Weights of a small contrastive audio-text model: soap at rate 0.0047.
Rows from block 2 of the text encoder, named by matrix and row number. Rows with one number belong to one attention dimension. Each number is 128 + 24 x the weight over its row's rms, rounded and kept within 0 to 255. All counts start at 0. Numbers have three digits each. After the name is the row's rms in percent of the matrix's.
# q: attention query, key and value (stacked) (text_encoder.blocks.2.attn.qkv.weight, 384x128, the q third), inputs 0-63
# k: attention query, key and value (stacked) (text_encoder.blocks.2.attn.qkv.weight, 384x128, the k third), inputs 0-63
q.54 104:084139151137116162088137160111142131130102151120109087118134101117102096117144109115144152149111110176104108158151151122128133134176119144130151168136168119127082147139166118175130126127121159
k.54 101:158098097161129120156133142136159093096139126143139096089127133151158089110165118088125095096126102134152134120115137173113143121147123099137138111104135170144103147082173082089116106106092151
q.55 091:149140119113117190141141109162127147135140143104149133085128109124133143132126115108126101126138097112116123138136102079157117126135081134113071119135123087163132095115125114162124075119095171
k.55 090:111112141106101160140147130123111188113109118159111133095119130134127155168140107142100113104151114116177147166126116159091148104130126141109146129169116156103158144129125113118146115151152124
q.56 103:140130133108089128142114130104068121126099119137138103098160128147141136140110152117127176108108136115121119105140103122065119089081135115136162112137088141106144087121094097156085115109140130
k.56 100:121100170098150092108126145135146167122115183118126089119149159110128125164114155119134097085150118132143132141116161126138112141122131117090131131143178102132170121116109106120125116138144130
q.57 084:105132150139081093109107123128143124145148163115111133113091115085144133131125148112081160115145138159132129163159134147130125114161127099145174136073132135120109079131139122105170108123135126
k.57 094:163153113113118112121108069117151096098134112093113155113124141128183173162131057177130092139112162062102113138115139144118160116129133142133100136142092160123103132143136152140131099104124116
q.58 110:103162159073141132139133119139135141140104084175125128110108097146154127133134113151120174148132132124113084072133095162161145132067149176103082116097143120067123121129093124148160124118124111
k.58 104:112109135100120110129129092152117162112129105108126160133118116081118096076159154137075165136101158093107120114151143131154114141151117137142169112122096108088129104116143106093134142122141173
q.59 098:113139111145117139161134118149121091142110101130146092105140063122117149114154124104123111164096147094110154140159125129138152131120126075125113179144125125119082143138096105110125103128152098
k.59 089:132116151174129074134110120113124134110123130115117141154086145108116148113120133158114126087103106141164085109135128120057127104144122144173173102100120086115128140147110173119161153147133137
q.60 097:144087115107128119133103133173113096162136135146114127156145125113170137147106166103128161130182151096141116097127150132142162173132142088110102097162115121142122116136139098144132130145126151
k.60 107:084123121106160130129096146118127120161125061150157154092106101135107163136105157132120129126132147129144108093174130140119155106101143155163162091131130138048151089129107128173111143163114112
q.61 095:108152119139152146103122159108101113110115107142132141076105171161116170145068130113124108109115124153103129159129114125170132135133111176082094080080129167143167144107117176116152127122104144
k.61 094:157120123074141141126151155146142156130133103143149116155147137094109143113093106126151127124117139167130157148137133109143103131102088129134120146114134175135135100190118148158098102123175123
q.62 095:098118133146097146167105131108160087116148137166109148097120095157163086156135137104137124129129159093082129146167140105135123069136079133097134099099115138137097098095107176167093150161134101
k.62 096:146088109137154152102166130077120166113123098096156098115152175126121135099123146151130152122117137087130114138086164157096108143100124099132128127132119125130137131137153117122148085147125167
q.63 092:147118137139149127109154160137170143149151120119118108085133135124134154104146062185130125147119105122147087129160115111164134149119136174097146109120109123121124113138159113089193159134120181
k.63 088:106125137088111122154147129147145134148136136149164162133116130123104136168167159140111114122132119134093139113125139066118083135091126116143146146082168178129091152086146132134106089103128134
q.64 100:177104110144191136121123114158149101157166124173108142147111164110142124115126126160159141123056118103134108136125123150141158128164151115172098134142129131097074093124141118153132159174133099
k.64 110:158186140157092121112113130155155080119141133142090129120093149132095039107130150127109162135114127134117111085120069134132112104111115108139170144127141150104163135114118123136141077155155167
q.65 101:136122172121128117124124147118108114144116096117128129096109094142124118102194141147108129162150135130129130104140131134119149070120169108138123122139148113189150151116189176110116162125113123
k.65 107:169126083117134146155156160139154181149127160142149155087107140130119099157108168102146115131115092112144070128125127103121080115139144157089123111132147117098137178138106113099130125123148126
q.66 109:136127122139152121154156097134137136131115143132121103126125130132125146118160087118147078126157131113127070154141161102130132155107143135099097121099099109090132116105146117092118149138161082
k.66 119:133102142143115164138112132111139146122101110124110112160084123088111117124130147132155175136127143153155096115091140103154153102129174085145164157080134133129160158142123130093133141120135174
q.67 108:098102116142150135088110079118160105118101125136090136087122105112134158126128120135165157146126128108122136127092133148137110109073104145124114103110134161109108113135139119129183136109107103
k.67 103:158109140108139138108152104131087162142113113139113158164147138124141178133110171100146157158137145107145141117139155164127124105145133115139125150130152126113121142094069099169097138152115153
q.68 100:141122115125110108146114127119155162153118114157079106091134105157177066136161171081114149138137101165153135125117122145122133129120124115109134113159174137116107177117141108114135113089152160
k.68 095:140167170154119106104104133111164104157135197159108096136153131135106142134123120128172118150127128146071111115141118103140089114185122096166085146134127124098149116141131116171117101114124147
q.69 111:162123077160143151144138127098113138142151116126089160099151076094153133116144155113163117153166090147151121148104133113105116104098145149125119117184124131120128119110158111093124095120063142
k.69 104:079101146139117129096114110143163138132121120123132112116116128102076164156117086135111130135149104113163092141098170126149148130114132116184128168144122141116095107140153118160113092133123132
q.70 100:136167157131130130104108127154128122169115110098102098151151146146077112116105130113144139152139155114130125137189090097100183153123158137123083143102129109124111146143128108120126100168140111
k.70 095:104115139193149114119100101134103115135127132132177121157148111129167056175129138145131106098099106144103106124141126118102150126140137139168138116165100110123137144112131111106141160112105129
q.71 106:085158094118137165105110097109101123126095145161090088137125136103120117167099140130151174118096126142137097134158114131109128163128083103082131137128107127129106140113129153136153168117128100
k.71 107:113127189114116104129104128148116124116148134132105115137130082123123131124104136173191158148050145099148167151097146128117155117092124117163158143099136098149132087140107161138088170166137179
q.72 103:157140163133134145144184137150128081105099111108138160118140149150159133145118137126103090080150149114106122137135156160176168128105087125139140105136148112127160122123128122089085156122114064
k.72 096:088151092127089103137154094110117147132148162110121181152131133171133132139123139107081158116138117138135136163106100122132151149117111123128163108121166116075099146148164127153136144136190149
q.73 102:104131130143140122144114115145084106114148126096145130115126159113179125158113106045153157113133120161114062123158125131122125170103146125135204146145153179165156075139137128145165156121156108
k.73 103:106158123103110133163139149095117179143141153102121174145115107113135149123104144133143138131111164135124117096112106142078100127117142107111134103130156100119101130165136109141128149112110140
q.74 106:105139097118148142130109165094126129114125103101114132136153102121138103114100130157104112124127052161139095127123138120133147119130164179122108133154126128121129128121163135153123138132126109
k.74 097:119072117145116142130100130121147128139182130147141151083118091148113096154132123113128140122171087120116108139112125145141121101126125116128134119145107114152106166143105116138135095087113110
q.75 094:140105127131106150142156114151087148113112106129100140139078126122142169112128083115090098130162136072143124089147117138150077130095116098135132105139149116136091134123118133125123107128081155
k.75 094:090131095122132145095137178100104117118085114125160127154134135099134179117136127174140120097111114156161153111115159145095128121150164107110137096130158122088112089146174154157135136153136143
q.76 096:144164096126125146145154121086162080118105102129141131143113166081150109163131135125116128148154124157144116151115146118116129128106082110156137130113129159113114148108097131177128160086115146
k.76 105:136148074092123143152139091108138128132114144150092124105125078172112125147070104094128110135110124076102127111188128126154121106109091080138117144074135137104116140107162119163105142134137156
q.77 093:057118168151113143097113132118132151156166123124139110103109154113117115133137139102127180092128101097134098090139086112078155120125109102069134158152153135121127124138115123111144090126155124
k.77 084:116110124097089154140149139179159132126175130155128149159128126099146107119148146140171129152118138125103119102155151159140087144154107126141142132148171105127117166130138127121101142140117100
q.78 110:141121094139135145116112090153118158144147100127118145136165102137164110116088136136139128106119073133137151095105168127117182176094126139160143137116097139131187095092094141113109149154156122
k.78 105:081096170167113121080128131096167137121123133158089132125085117116126105080140123084104122105123136128133142137139112162156126148152159131132154148123141145127127103150068098168117095142117085
q.79 099:113136108128093131147142103157130158147089110123157122085112154166092138089151133107116111121161097112149125100107111158106138158160133153089152123110135099142139171140106078109166139138112110
k.79 095:131157154127140181134120126147130129093139063119122127125122145126191149120150133183125130143161141142086136114169138099126145142100178098093076096154099122117088129149137158159125154136139155
q.80 094:152106158135137154149117164134103147085140148077066130114136096163111133165123157109142150166131122140147109115148131081150157105109099107152159105107112155083138126143136141123170165188107163
k.80 102:092145140103134140124115111135128088174140089152122178187143158129155173096096122149111124105131102098137127111093171143136126147158147113124149138069113124151121142165130139142139116098088143
q.81 110:118107141150136144160113119148111102123136120138163121105118132138126145107122135101095102130162157106115122135133146144109100147136189123111070097105157143108132147119098136185142090148088057
k.81 124:141166125150135147138156160098102141158132128103138135092127114123140104102141177115108179125138106163085093172124142084120118107150099112112113121131119119086151127124108104155120116110111168
q.82 105:106095159127092175112113153126113152132134130157161112138122099160111130133114103129165117108125121146123178156107147128133148121122142129112137128168134162113119110108179133152133133126099156
k.82 101:131131122085109152117102169116138060137091148126094130099143137143127138132141146125099133145175133118146135166112124154134141127147130141079145137161088140139182110152141134113112132121146142
q.83 093:067151125080129161079144141121106099146176154144142133103096141148121104148102134141155114125114099150128131128130128122158092155123168146144143150130139166095122088132120120129143099108105090
k.83 102:116164159097139109159144113124096118091111171083135087109146065109137104106139142134112187128157138138193118105131120131113118113154165168172165170137132103127150134132150100127142145096143148
q.84 103:142131098098138113131114130099104135119130107150137080134127148117150125170133127104132120109131110152119132107125131132121137099136126138137143137174137136143130179104104086108140130200158145
k.84 106:155085112100055136132145146129175125155141136116139089098120142134094153130182101155151133115134124111138146147144120118083137115099104169123125088142123124159109120171168151143136115141166096
q.85 115:133140142149154128120159146148107164129179161125088058136152113160113131125144150159091095120143142125105109129158140096147150096135092113110117136157144168153087125096142123105130137085125135
k.85 119:127118150073125153159087154122122105157169146145113106100126116111118147128091065134142103137119113162133173079125161105094131139142136114099157150124100111126157101157206159139129157150118099
q.86 102:160144108107117106140123132156148109105108139114132131137092091092173109117140108146156178129110109135138141107167143169108122140157145149073117125139127082110151140146116129129131153171151110
k.86 102:168095138190132151120103132141094191103131133139129087124121108126172136096127102112127118173120132118115145166166109093153131129119131130157101161122141115140166071117133124136173099148169136
q.87 096:140157170106145138119118094119124128068111130096127150129167101119114125148123140160112123125144164123166144098152160146124105088127097164102120154120088124119186116105135166149098159129133118
k.87 101:118113139102199127126147092161092109144079142114143113132119155117136192101129095140107093122129124111115123158144147112151135115126131143116156126104083129154119117156095119126133132134119157
q.88 098:107131153138114127117127097165140154132108118089177122138158126144106085124108145136115088135147187129110094151132132130121092145129129151070129143147165137133149098115113080134128134108108117
k.88 091:121120141126124154139074136092081126088124076091091125132142138142120138105152139122128135129106133177110129147109132075115116076147144164117152128133111116172109104129118170177132136172136133
q.89 107:075129108150116097120168143139090143124118134145100099101087145113178113095153141128157161083141122129110120121112101140141126148123138134101164109142129098085115182127146162128133146172103147
k.89 108:115095136128133128104114166131141159143160126147121133167134110170137138115135149143153178121095138119125169089170137146135118143167110152082109106135149156129152133107140183131129122132130132
q.90 098:147106138151128115170086109125138136120105121134157067163107176124132122117113143097139141117094135131164129132134090141120136110131086109096152130096137109144178154154131107141112140177131170
k.90 101:152119115123109112119134118155127119163132096148085092108097177129121106108158112135175079128115133104094129121138114112111060131080160114133123115110121112142081144136124144137151133091152104
q.91 101:110099133114127131081112102125158098131157105124124112110183103147140137136166117156140138129144156137140112152121159121073154142120127130157130156132118133084114140135156130114147099168107189
k.91 098:118147159146079113122126108129156134119123132100159141155094133162126187137087081136121106155149131089085099152167129139160147127139154163109139106163119119113125088107119155126131139109171135
q.92 097:096105133114153157133125169125076122118111144154113118139125120150162122162137108121146130121103121181149141163148134159150083164116118140129142121184106153146083159133163168123181128089137125
k.92 089:097150149104153150101138147132134140106102137105138113158162137159135179147098179164108109140124126093174117121083145145124142110123146120160139109106137151115145138134142124109129118130189150
q.93 092:105090133113130093137149115086133123159116085150149110140153149145150095106171119115119142167107114141177106105096145114146104085109119117147116128164141108118135115162142083139117131163172129
k.93 094:121130126126138102122114130169168112150118184119154120082102150104131109135131106126155082122148118136091116138169124129082101135180129125153146131170160124156116147135149070059117111082127158
q.94 101:157155102155068096139101129120143129129146149142081184114098131115108157147135150121198112121099121101097150133112137098113119126127121146144101120161117148152118104138123069141122112158097121
k.94 090:159138115121097142158136093183152150130170121090106119131125159134145138158133123148091142120123111120158092131134121133135101112116136112131087142154115106155136118105135116100129131135161127
q.95 110:067089117191156160098135124180096101130124136151102100103091140097146132129133118117122143129165102166131140113117133143138162118151108145097108126119117109108090151185112086131138138063088104
k.95 119:142130162115129136099122157094083137115159133145134120151132106140110110126105147159141137103095107103092110114110146114118142123121143130153122118117155096142126153072144118140203158164168150
q.96 119:132121092113138118141149101127125124155111160137110130200162099134107132126182129154161123133151103143097121121135157106122177088154110116125162169154179134137152115149110160089124127115159128
k.96 108:165178124118123127159117138141145126122106176155160112134103104120080118146171105154119095136115127134167156125146077141150151151128157107150121163175097115171116086119123142115117104128130119
q.97 096:093093135108122157101097132136094138135157141089138164124140119126122117134145172138156122154176123156122094142099115130111108129134127103138150138113160160084128150159121102126090128112099084
k.97 093:125179125131163081153122095135079108113139180090115114125104120133142161107130181111148085126088140151151156111131137166136100116103157096152157116094104123186117124099125175155106120099162123
q.98 106:149089122152109159091082139117152113157164149176151122172128132121123095160155143118125129108128100122136119114081120093112152125157150144160115167140133149136110107158112115148077133167160102
k.98 102:179123079164095123131147094121148099147147129129140107085086124152146112062129119118101126128137129089146090125133093182145141106168124167137143129131124178171097117110098120111136119128132140
q.99 103:167127101123185158095117095127098113116149157132125099108100100161148148146104140120151124142114120177108139125168138103130104126090118092137098123139147125137092077118097110148105092103133119
k.99 098:118143121131085117143129128122091090147137120143097114123132138116139145143092130175123114126101116122146083109125122154089169116120145080136148145108170113125140110131116105172123168162101122
q.100 091:174138116132143166154145106145134119106121136158153160117150133157105146128150133152173140150118168135144110099103139118107184110145096121118122119148085146092146101122102139137108115111146146
k.100 097:139133144143085115115177157161164137088081120127112138102118161145132160115089094160097155128112140105155130140117134106189160128121099114154133113119166131159133159121125086090148101146122121